Weights of a small class-conditioned image flow-matching model.
Model: patch size [4, 4], layers 12.
Training: soap at rate 0.00098, 8500 steps, batches of 64.
Data: trained on simulated grey scan slices of phantoms with and without marks, 245000 training examples, 2.2 epochs.
Rows from block 9 of a small class-conditioned image flow-matching model, named by matrix and row number. Rows with one number within an expert belong to one neuron, the router's apart. Each number is 200 + 30 x the weight over its row's rms, rounded and kept within 0 to 999. All counts start at 0.
Before each expert's rows are labels from the 100 images, of 14976 (inputs lightly noised), where the router gives the expert most weight on average: "responds to" is what is common among them. Only what is clearly more common there than usual is listed. The data: simulated grey scan slices of phantoms with and without marks.
# router: slot weights (model.blocks.9.mlp.router.weight, 8x256, trained with AdamW), inputs 128-255
# gate: expert gate (model.blocks.9.mlp.gate, 4x128x256), inputs 128-255
# up: expert up (model.blocks.9.mlp.up, 4x128x256), inputs 128-255
# down: expert down (model.blocks.9.mlp.down, 4x256x128, transposed), outputs 128-255

# expert 0
responds to: head
router.0,234,239,219,154,276,223,184,212,233,183,190,244,209,208,178,195,197,217,177,234,222,202,158,196,177,134,145,168,177,209,175,129,199,176,242,154,194,209,239,124,213,219,217,189,191,192,196,187,167,189,210,172,198,187,193,215,191,181,190,191,266,230,157,195,175,214,199,188,189,239,182,227,159,188,210,179,183,202,199,188,201,198,214,192,221,164,108,230,188,186,199,199,162,169,247,159,194,148,241,194,178,238,219,173,207,211,162,215,177,200,183,206,204,246,252,200,158,129,224,155,145,196,239,197,186,187,228,230
router.1,182,207,248,179,212,194,193,235,160,233,174,247,207,186,152,214,231,242,183,218,224,201,191,210,169,220,220,152,179,187,205,236,279,235,170,128,201,223,224,211,253,227,234,203,212,184,168,205,193,214,165,205,196,226,196,220,190,199,182,196,219,143,203,196,154,186,204,258,190,263,194,206,215,184,156,191,188,226,217,169,223,218,214,130,238,208,179,211,219,180,175,192,194,198,147,133,195,182,223,197,177,211,145,187,177,118,263,224,212,217,149,193,202,233,179,176,228,179,197,243,166,256,184,226,211,200,209,226
gate.8,306,183,196,213,129,206,175,155,189,203,145,244,124,189,227,216,268,158,221,217,177,225,184,196,230,244,176,235,221,228,164,231,228,221,228,183,233,248,179,207,223,251,202,209,194,268,168,193,177,213,209,198,172,190,216,198,184,227,241,213,205,224,185,212,176,166,115,197,260,175,213,212,240,189,190,166,155,181,192,206,182,210,200,221,125,213,188,225,254,212,201,158,184,232,158,194,218,164,218,162,201,186,236,206,222,220,206,218,212,210,203,223,227,279,181,179,202,223,215,193,224,280,171,232,223,204,156,140
up.8,199,211,198,155,144,204,205,246,160,208,201,271,194,209,238,212,234,210,178,162,174,204,228,182,231,188,209,185,128,211,173,228,190,180,225,178,225,190,161,119,205,158,214,185,190,209,171,177,211,226,232,209,245,195,174,208,182,203,200,213,169,221,235,207,191,231,278,227,162,182,234,215,180,206,136,172,162,199,208,252,158,184,209,214,246,200,142,223,206,189,220,217,181,244,227,156,244,190,239,192,202,149,222,200,187,159,158,207,232,148,200,152,196,153,169,186,212,171,256,206,176,183,174,223,219,237,219,221
down.8,163,195,174,202,195,153,197,197,197,213,185,217,224,165,162,241,184,262,183,242,178,211,162,155,205,186,194,215,167,185,220,175,260,217,229,213,183,191,202,203,189,222,175,185,177,272,179,202,213,190,214,203,222,235,183,252,237,222,164,171,234,175,165,200,220,230,187,214,250,186,173,220,167,220,179,194,178,180,184,128,211,200,190,174,211,193,183,108,205,209,223,197,189,202,181,190,201,182,231,225,183,190,230,197,200,171,181,221,228,172,191,209,207,151,231,229,203,216,237,215,141,260,242,167,231,182,153,225
gate.9,280,203,248,161,204,220,184,172,250,185,191,178,226,199,187,182,176,172,247,188,203,248,136,238,269,181,185,204,215,191,204,198,238,211,233,179,141,189,197,226,171,170,147,221,213,161,224,227,228,202,157,203,183,143,207,160,172,194,150,203,220,191,250,214,227,182,257,206,216,135,178,213,196,197,148,218,211,195,159,252,187,169,210,222,187,235,208,211,196,241,225,187,202,200,190,169,194,208,174,164,190,250,198,199,220,209,208,247,191,216,192,186,179,175,236,198,215,186,108,162,213,143,160,196,225,194,253,214
up.9,208,191,168,230,222,195,203,176,232,214,217,170,174,182,171,201,213,160,225,201,211,234,175,179,230,184,208,174,191,150,234,225,166,167,184,260,184,218,176,195,216,225,179,176,187,142,193,177,188,209,183,252,172,215,229,240,184,151,198,247,227,188,239,226,245,172,178,239,155,180,210,177,198,247,226,188,254,157,207,210,160,145,166,219,169,173,286,202,250,205,190,228,184,134,203,192,181,182,200,153,202,222,150,198,204,187,161,198,188,242,204,120,208,242,227,229,205,180,213,181,198,215,216,199,171,162,205,189
down.9,218,220,208,199,132,198,230,218,201,272,222,220,239,196,252,219,213,223,177,153,186,233,203,227,178,141,216,187,212,170,153,176,208,189,172,232,215,209,213,197,152,178,161,208,221,247,190,195,139,203,159,262,126,256,146,151,220,189,196,228,211,238,171,203,197,202,199,183,165,208,182,207,239,232,189,166,230,176,218,204,176,191,196,196,214,168,202,245,217,161,210,210,197,207,177,215,189,193,211,199,191,175,210,181,242,228,168,219,210,221,171,242,162,223,230,191,235,201,262,164,172,231,257,182,241,200,140,155
gate.10,167,205,174,209,174,170,222,190,225,196,189,240,245,205,237,226,181,174,219,226,233,175,221,235,155,177,247,238,167,187,162,197,177,235,182,262,108,184,242,197,179,156,184,202,273,144,238,210,186,250,179,218,178,174,264,177,196,232,203,208,178,161,200,179,209,269,203,210,183,196,175,259,165,187,243,197,165,194,221,225,192,176,210,159,197,214,154,194,189,215,190,216,138,185,217,263,210,181,223,204,181,159,236,189,201,197,175,197,200,185,190,246,192,200,150,136,174,246,153,203,201,240,201,255,211,207,181,155
up.10,230,279,181,194,258,152,203,204,205,201,235,194,218,166,193,167,188,227,208,245,177,176,183,199,176,249,203,192,209,168,217,206,185,213,181,208,212,248,176,177,195,208,203,238,210,157,190,159,140,164,225,227,146,163,214,171,201,190,195,249,236,177,183,268,194,194,188,176,250,210,243,212,171,237,223,220,262,186,194,211,216,202,193,207,246,184,228,193,194,209,255,200,196,193,176,222,190,210,176,159,177,226,211,243,247,216,235,206,212,167,111,182,160,206,224,175,162,187,244,195,228,191,206,181,230,222,169,272
down.10,169,170,161,190,179,191,164,246,178,196,213,232,234,140,245,183,169,149,192,226,176,174,193,235,220,225,238,152,187,192,160,197,201,216,234,217,139,223,233,235,175,236,114,226,244,219,182,155,185,167,200,115,170,158,207,201,163,184,211,229,179,214,188,228,190,220,177,245,155,195,170,212,133,207,245,208,149,178,189,180,197,182,186,181,212,216,202,238,131,193,154,169,191,248,182,207,208,237,119,223,179,170,157,230,195,166,220,161,176,237,199,185,256,241,201,190,149,193,207,211,207,191,178,159,230,182,263,196

# expert 1
responds to: low contrast; noisy; belly
router.2,147,150,189,224,188,224,206,213,161,199,199,136,227,200,258,163,254,244,208,198,155,210,213,165,230,217,185,205,232,193,257,242,187,213,194,185,202,204,170,186,252,214,158,204,168,238,222,162,188,222,259,195,204,191,222,198,218,211,244,168,185,224,193,181,127,263,148,167,216,195,169,235,178,193,166,135,134,220,182,194,163,243,216,196,202,257,259,226,201,265,178,199,117,200,208,208,190,222,211,222,189,200,218,208,235,186,212,218,225,191,216,163,184,189,209,157,210,156,183,174,162,155,189,214,190,211,206,216
router.3,164,184,224,152,209,213,191,122,171,241,189,215,207,152,149,210,177,176,221,236,247,214,187,214,231,205,222,241,191,200,274,207,180,222,191,191,159,175,232,195,199,152,177,224,168,173,199,230,192,227,266,234,229,236,194,172,274,196,181,205,250,174,155,178,163,194,174,224,139,142,186,186,212,209,167,205,210,210,202,198,238,168,205,210,195,169,210,239,212,177,210,206,189,185,256,206,159,163,283,240,156,159,227,190,181,222,151,202,225,254,201,206,152,208,213,184,230,199,178,216,214,165,225,212,199,240,262,228
gate.8,158,190,210,220,182,171,234,171,210,231,200,211,186,211,216,130,149,241,237,214,236,186,210,225,199,197,211,174,250,235,137,153,230,164,155,183,204,228,167,174,197,149,223,166,230,149,175,193,211,226,228,226,206,221,192,180,252,191,230,203,154,181,210,196,245,237,168,190,171,188,158,232,192,250,184,161,184,170,221,223,208,181,209,196,251,144,199,205,230,211,187,194,179,207,188,244,204,263,179,222,249,234,226,164,197,186,151,163,198,246,197,203,218,212,198,191,219,177,252,248,271,204,232,191,156,210,168,166
up.8,173,194,185,223,227,195,283,220,253,196,219,185,161,230,187,181,235,238,233,251,231,147,177,221,225,181,159,207,170,180,211,159,202,203,216,229,202,166,163,225,204,200,174,228,189,169,190,216,181,204,272,170,192,163,218,146,223,184,235,200,216,188,170,222,200,240,237,235,192,195,249,189,143,228,185,190,209,178,176,229,214,151,236,198,220,158,253,186,190,225,218,213,240,214,198,176,184,183,229,189,191,214,172,223,189,228,180,147,283,250,190,210,154,219,161,156,204,232,197,197,219,215,226,237,176,235,228,208
down.8,254,199,165,222,228,243,190,189,219,225,181,231,239,168,167,168,190,200,217,223,155,200,257,229,156,219,165,199,153,238,213,234,186,148,185,206,221,135,181,152,236,209,201,188,234,160,190,213,202,197,218,192,172,234,198,174,205,239,201,209,141,214,212,228,219,185,209,161,173,146,155,187,257,141,188,235,220,243,128,238,184,190,171,204,216,168,173,199,210,182,196,283,178,184,198,277,198,170,267,196,204,200,149,200,174,183,230,161,177,194,146,124,242,159,183,184,190,178,190,192,179,183,221,216,184,196,226,199
gate.9,195,206,246,173,202,196,230,182,242,192,183,241,223,196,198,158,199,244,179,204,194,210,208,218,182,227,201,249,149,177,206,176,206,189,206,238,202,159,197,184,204,221,176,193,244,189,263,183,185,192,198,199,166,208,204,215,220,217,164,178,200,159,216,207,185,216,234,152,205,192,255,192,184,207,195,166,215,173,156,172,159,160,174,190,193,177,172,270,243,208,180,154,204,205,158,157,156,251,215,158,242,207,174,167,193,195,186,233,133,280,220,185,201,236,231,232,232,173,238,152,175,203,190,177,181,186,206,233
up.9,203,116,225,206,170,125,191,243,143,249,172,223,127,166,236,197,222,183,231,224,216,175,208,170,229,182,244,177,211,243,237,178,181,201,191,192,202,230,148,218,198,189,218,234,189,180,223,198,153,177,158,219,247,167,248,201,181,206,204,223,154,183,170,197,168,198,194,192,210,194,195,198,219,215,170,232,167,175,201,187,215,168,169,156,177,190,222,197,163,213,231,245,223,275,190,224,146,190,193,168,156,219,209,185,233,207,270,185,226,196,246,237,230,215,218,189,191,201,210,159,148,202,179,214,182,209,200,241
down.9,219,216,222,144,187,184,187,216,249,250,199,207,223,216,212,166,198,180,187,146,172,165,173,214,215,167,208,205,188,146,195,204,189,185,196,218,219,213,185,181,204,179,194,176,180,217,182,196,168,177,214,184,220,191,213,202,191,200,218,227,149,290,204,219,204,238,168,203,200,196,185,213,202,223,241,184,186,133,196,215,186,189,197,203,207,207,221,113,186,194,169,220,146,214,200,169,265,224,231,235,164,191,206,220,170,193,207,169,251,212,175,222,260,209,222,192,245,260,198,206,263,260,219,235,233,211,223,184
gate.10,185,214,188,161,248,215,228,135,192,273,167,127,204,171,232,186,186,184,185,194,179,201,240,206,200,196,203,205,212,186,149,207,172,148,220,165,192,232,172,215,226,199,209,212,128,175,204,200,223,193,224,147,215,251,233,189,138,248,196,249,279,215,244,170,211,217,231,222,189,186,233,224,180,241,231,180,169,215,191,218,240,159,207,203,185,192,250,257,246,220,226,241,217,163,176,129,200,145,214,174,254,167,192,191,216,213,229,202,212,215,240,208,219,239,185,166,222,214,144,161,176,179,192,232,199,168,198,231
up.10,197,187,226,198,209,226,197,247,250,187,142,220,233,249,214,159,227,219,212,156,186,247,206,202,141,179,203,251,211,182,237,271,169,239,184,207,243,245,176,219,242,197,182,142,167,225,237,208,183,156,171,188,267,194,213,222,179,207,225,193,194,220,186,216,216,246,185,219,188,231,159,170,214,202,178,211,147,214,187,215,173,169,231,213,235,255,203,201,217,232,193,198,185,183,159,221,183,187,168,160,230,220,166,218,233,220,187,207,216,184,174,201,252,176,201,183,189,203,234,160,247,222,186,209,169,151,216,235
down.10,186,164,243,179,198,221,207,215,183,180,209,134,176,215,246,174,209,194,212,188,200,174,183,249,188,255,208,191,187,199,188,281,217,182,210,264,177,219,181,224,184,207,185,227,193,150,180,274,242,234,198,189,148,172,246,187,213,247,169,155,210,212,218,277,203,228,175,189,218,185,200,177,299,208,184,173,224,265,246,223,196,211,206,194,202,249,140,196,223,219,223,195,179,166,214,206,220,178,249,234,201,206,209,176,191,215,225,173,193,201,161,180,200,208,180,242,195,211,242,238,183,241,192,193,219,230,223,197

# expert 2
responds to: noisy; chest
router.4,165,197,198,208,213,202,211,216,172,169,204,222,259,251,223,176,196,208,213,171,223,194,154,237,163,213,204,212,235,202,140,223,214,118,252,228,249,200,181,227,207,171,190,270,237,242,188,202,217,182,198,222,216,216,178,213,224,196,225,174,208,151,167,200,193,202,209,213,188,196,257,191,243,179,216,214,178,196,187,189,229,171,197,210,178,186,183,157,208,228,255,174,163,201,232,195,260,145,163,242,238,159,203,185,220,176,182,146,224,187,237,183,198,182,249,178,259,200,246,205,235,173,205,202,185,182,237,219
router.5,229,218,154,278,269,220,160,158,180,202,107,202,182,198,180,188,182,240,196,203,188,184,177,150,215,209,149,237,162,187,140,212,180,204,273,237,225,178,221,171,180,206,193,204,157,187,211,221,174,198,232,228,242,234,251,221,228,198,189,175,227,200,192,138,214,233,228,240,223,200,229,156,221,212,169,185,205,184,216,210,214,213,170,211,209,221,181,172,198,211,200,210,209,167,171,211,203,180,196,195,199,188,223,207,215,158,169,226,158,225,147,152,162,237,232,184,194,188,151,251,221,169,198,232,257,152,216,242
gate.8,211,239,156,200,270,182,261,190,138,213,198,173,215,209,131,234,154,247,197,170,192,179,188,203,204,268,202,159,177,193,251,184,256,199,201,232,252,222,184,179,223,183,164,196,211,213,200,248,208,228,177,181,217,194,168,206,161,190,189,177,222,228,219,193,201,192,189,149,212,227,212,177,157,187,213,173,237,256,217,180,175,194,203,182,195,172,162,178,227,194,201,226,193,181,227,208,164,152,186,198,239,188,210,261,224,224,243,217,212,225,187,193,243,228,168,252,171,192,137,190,260,186,127,216,221,211,227,207
up.8,175,217,236,270,190,263,177,201,160,198,224,190,200,185,161,167,192,214,153,222,222,190,251,197,194,195,150,205,207,168,149,212,218,206,189,199,217,195,191,227,168,246,157,130,243,201,198,241,233,189,200,265,194,193,223,156,161,243,206,203,247,182,177,189,161,153,181,180,153,223,167,169,209,269,235,230,164,195,243,220,152,187,170,200,189,180,193,221,245,227,160,241,174,222,200,158,173,213,230,192,182,241,161,138,207,242,177,207,196,216,169,189,237,132,173,250,226,257,183,190,173,179,165,175,203,215,245,222
down.8,119,238,227,198,219,218,155,192,222,190,130,219,220,225,219,206,173,205,225,197,156,173,236,164,174,291,225,222,212,143,212,252,206,147,222,216,202,230,220,212,231,211,213,217,182,245,248,174,182,165,153,151,175,198,221,199,193,239,182,178,217,195,173,182,184,212,245,241,176,162,267,162,207,217,173,220,228,245,143,195,207,192,232,226,245,178,248,222,264,205,178,208,208,198,207,222,173,205,225,179,214,217,191,174,217,138,174,149,189,156,204,212,142,214,167,178,156,177,196,211,193,196,170,187,229,179,207,193
gate.9,206,167,150,247,209,185,207,199,211,213,222,219,251,140,190,177,127,192,219,219,220,257,189,195,204,154,175,259,171,169,180,190,224,165,184,161,190,158,220,175,184,210,187,221,246,212,270,187,218,194,221,192,196,193,149,203,205,180,232,183,178,210,247,211,214,212,230,191,199,206,176,191,216,190,186,212,190,226,180,193,196,172,262,200,223,160,198,251,124,160,160,203,240,173,186,196,221,238,205,198,213,219,213,178,190,238,152,189,196,179,227,199,164,170,212,210,174,151,115,202,208,198,237,172,179,189,195,158
up.9,198,134,145,183,232,211,214,240,226,157,230,266,253,168,279,231,238,225,190,239,233,270,208,180,198,218,204,182,222,176,191,216,194,223,196,237,184,199,94,224,173,181,229,199,252,139,216,207,206,217,173,201,239,201,212,165,265,181,207,225,197,220,220,230,224,141,159,240,211,221,182,185,179,164,195,205,193,193,226,172,176,182,207,192,213,196,194,183,221,169,239,179,168,185,181,227,197,242,146,186,262,196,158,208,226,244,227,224,222,209,210,193,184,226,245,204,216,156,208,263,209,230,219,209,157,208,191,209
down.9,202,166,242,211,247,193,165,228,186,200,193,121,190,202,158,181,172,204,231,214,158,187,171,198,223,227,198,197,207,213,227,213,206,214,185,245,154,152,214,253,165,195,163,154,225,214,219,143,175,198,174,225,126,146,196,239,155,213,176,181,199,156,229,229,192,216,176,226,179,208,197,246,167,187,203,253,206,247,148,246,184,159,213,193,222,226,164,176,199,227,212,219,178,223,199,207,166,234,226,155,232,256,199,167,163,236,126,224,191,230,196,204,175,207,219,171,178,187,196,204,192,192,272,206,169,190,222,230
gate.10,196,119,163,212,188,202,207,218,186,171,235,221,207,245,215,192,183,225,174,200,209,170,256,160,186,177,188,201,188,167,140,251,199,243,199,208,229,255,171,202,152,210,192,208,158,215,161,168,195,195,210,201,169,197,172,193,161,180,245,215,182,147,197,169,237,156,161,238,197,249,170,202,141,180,191,149,216,159,219,198,222,266,206,160,182,188,208,138,168,213,158,223,197,104,156,217,188,234,294,190,253,196,117,259,226,207,194,182,192,217,208,170,205,168,198,210,207,173,193,209,169,223,180,198,194,182,144,236
up.10,202,203,189,260,199,219,215,225,200,232,194,221,242,210,245,212,233,182,150,240,202,194,226,234,203,145,198,234,196,232,252,253,227,260,180,189,187,199,149,227,108,230,182,193,254,167,160,231,242,129,130,201,138,224,166,204,177,190,243,227,205,173,192,150,196,236,161,179,198,135,182,159,214,187,224,209,230,196,187,253,190,155,195,225,232,168,190,174,200,212,231,179,188,225,198,203,215,152,197,164,228,216,202,224,193,233,215,195,186,215,207,193,183,239,198,158,233,247,175,230,173,212,240,236,226,179,194,189
down.10,246,188,173,169,205,177,171,157,169,218,200,220,227,184,168,221,192,165,226,191,195,223,222,149,222,195,209,220,162,169,214,209,244,222,242,245,178,175,164,201,194,195,192,193,236,185,195,223,168,215,179,176,211,163,164,231,202,207,198,220,181,210,168,245,136,169,194,188,210,198,242,211,167,211,193,169,228,187,208,204,202,176,258,143,221,189,194,168,228,182,188,195,201,210,199,255,261,194,236,175,169,207,194,131,206,204,185,240,207,162,210,183,165,216,182,161,171,211,198,252,192,250,189,162,196,232,217,260

# expert 3
responds to: limb
router.6,197,181,180,233,140,156,252,201,194,189,184,149,220,234,185,209,195,214,195,194,142,229,174,202,217,207,180,199,184,200,214,264,219,207,182,229,196,263,181,248,241,203,211,250,223,174,243,265,223,175,209,210,181,223,223,198,208,231,212,238,253,163,153,188,261,208,195,217,210,158,233,173,179,197,209,213,137,221,197,177,212,184,176,175,194,206,198,212,181,202,202,217,191,253,171,219,126,217,175,193,141,206,219,213,211,195,130,205,202,273,270,175,224,183,231,214,187,259,194,185,178,224,190,195,255,213,189,196
router.7,194,228,210,215,148,230,239,188,151,177,226,189,186,235,181,241,153,132,229,230,175,213,157,193,165,182,233,189,231,173,207,214,225,198,194,215,291,183,189,213,222,154,158,187,110,177,232,181,199,231,221,226,201,158,148,190,157,234,179,189,278,183,184,169,253,201,183,197,201,178,185,166,228,152,145,192,172,198,222,245,270,173,203,174,196,189,187,204,253,213,184,206,220,233,226,248,209,174,211,214,221,210,252,184,199,217,183,220,183,169,204,222,183,164,248,159,197,233,171,189,208,218,237,142,174,185,156,164
gate.8,204,211,165,211,200,234,190,210,222,221,195,190,178,178,266,236,195,194,231,243,207,197,196,147,166,206,209,157,191,190,218,178,181,217,221,181,177,252,175,204,179,155,232,214,182,233,168,176,191,177,233,204,182,190,218,230,183,212,250,248,153,210,179,175,204,138,221,151,231,278,235,197,193,207,207,174,187,230,211,242,213,219,208,202,211,197,214,189,161,231,183,222,178,197,248,168,184,178,246,202,193,199,186,135,222,116,219,177,232,217,185,214,140,180,220,197,196,216,181,199,234,168,145,206,216,184,219,218
up.8,224,143,152,187,187,225,254,195,207,228,154,230,172,205,175,197,205,223,198,181,220,234,219,201,202,198,197,196,199,234,203,163,229,167,219,188,245,162,116,250,198,186,198,213,217,229,228,193,190,227,228,221,190,153,200,207,229,141,187,202,205,224,186,157,213,261,226,224,265,233,209,218,175,202,197,171,185,225,218,228,206,172,225,235,221,188,204,229,189,166,203,155,256,262,223,198,172,187,191,165,151,222,191,252,199,176,208,190,175,245,226,203,222,246,214,127,229,204,151,189,225,253,216,197,191,275,223,179
down.8,168,222,246,157,202,217,189,233,199,203,154,184,183,209,138,190,223,215,164,235,218,221,212,202,190,218,219,181,195,182,199,167,163,130,221,201,194,207,158,192,196,214,227,206,205,231,148,195,194,180,134,232,215,141,188,171,184,171,188,231,150,171,219,197,220,163,205,263,205,228,168,186,219,202,208,193,167,178,182,190,184,190,191,210,209,184,191,244,187,162,202,209,213,125,172,212,224,210,162,185,218,225,203,184,233,207,212,252,183,230,174,200,173,254,189,239,229,190,228,173,249,198,200,133,168,243,167,237
gate.9,234,169,161,212,230,192,171,216,181,172,173,253,184,266,185,223,208,257,186,219,242,226,237,191,198,201,284,215,153,236,249,171,207,187,170,225,174,182,133,218,216,194,192,252,228,155,230,214,168,166,223,221,221,238,190,143,199,205,188,172,196,207,223,221,178,233,243,188,207,196,194,241,192,215,159,203,184,212,193,222,195,236,223,233,202,147,195,220,206,208,204,150,188,208,183,231,187,183,159,187,181,205,208,193,217,197,208,266,223,211,153,188,213,232,251,193,141,241,199,210,213,232,179,140,165,208,236,137
up.9,174,230,192,179,243,201,213,206,193,171,160,211,242,170,206,254,214,216,196,176,171,243,217,212,152,230,138,188,231,176,172,223,172,166,138,202,194,174,197,196,189,184,219,196,183,236,241,259,167,201,234,172,252,175,201,186,236,219,142,211,184,192,199,190,212,197,228,203,181,200,236,202,250,128,224,178,123,188,204,208,195,146,196,248,232,177,167,194,163,173,153,196,211,229,195,167,196,260,218,188,274,170,180,225,195,186,229,219,198,197,178,249,188,192,157,200,216,232,223,220,176,208,235,194,207,198,182,213
down.9,196,207,199,182,187,155,214,220,172,213,247,211,204,232,225,208,199,188,169,159,223,238,153,158,145,210,227,244,214,159,175,248,176,176,203,188,164,237,187,216,229,174,191,214,207,202,180,206,214,222,130,169,234,187,245,207,166,238,227,195,197,229,184,191,237,253,170,218,203,235,213,183,84,183,156,183,193,237,183,240,165,238,184,220,251,272,238,216,143,181,177,179,274,201,197,241,173,172,214,227,201,219,164,300,192,220,215,196,201,193,188,204,192,247,199,212,255,202,191,235,216,257,188,211,166,173,192,239
gate.10,215,211,193,175,188,241,193,239,212,228,154,156,213,190,186,139,223,181,174,181,204,235,187,260,191,249,171,228,186,168,186,246,148,203,221,224,210,155,205,265,223,206,224,175,127,134,187,243,230,144,167,169,159,240,204,238,179,240,177,230,225,219,193,187,125,165,220,235,259,176,146,180,129,211,138,190,247,194,263,201,161,206,215,200,162,167,154,230,184,187,151,178,196,171,202,233,180,250,219,206,204,200,182,228,209,170,220,187,183,230,210,200,204,157,167,205,198,176,204,223,178,169,174,247,158,165,188,195
up.10,178,218,199,162,148,163,182,192,184,231,243,238,267,186,223,174,217,246,209,164,254,197,176,235,103,216,196,202,205,222,279,210,177,205,242,197,222,198,234,222,195,228,205,207,183,228,234,188,127,183,202,220,184,243,199,216,194,160,242,198,210,221,186,216,182,141,187,251,207,192,201,184,150,239,205,174,186,191,156,183,169,226,184,185,241,240,205,191,188,222,234,201,186,241,171,166,207,212,201,216,184,191,241,250,262,218,171,269,181,228,212,175,165,231,228,204,219,253,197,233,243,160,188,192,228,198,232,139
down.10,153,220,150,241,193,189,245,242,187,239,203,133,237,204,232,195,143,211,157,193,154,230,184,162,184,262,155,172,202,243,170,214,205,247,213,191,195,168,195,183,200,201,176,179,264,217,160,223,246,255,173,191,156,214,151,217,151,241,212,193,257,205,173,194,221,198,232,191,179,160,193,189,250,245,202,193,186,213,194,164,236,228,194,122,215,202,168,198,217,216,143,203,189,247,246,234,216,219,154,212,213,231,179,148,158,142,198,184,239,228,186,220,178,185,180,165,183,205,245,181,162,158,164,243,193,192,186,229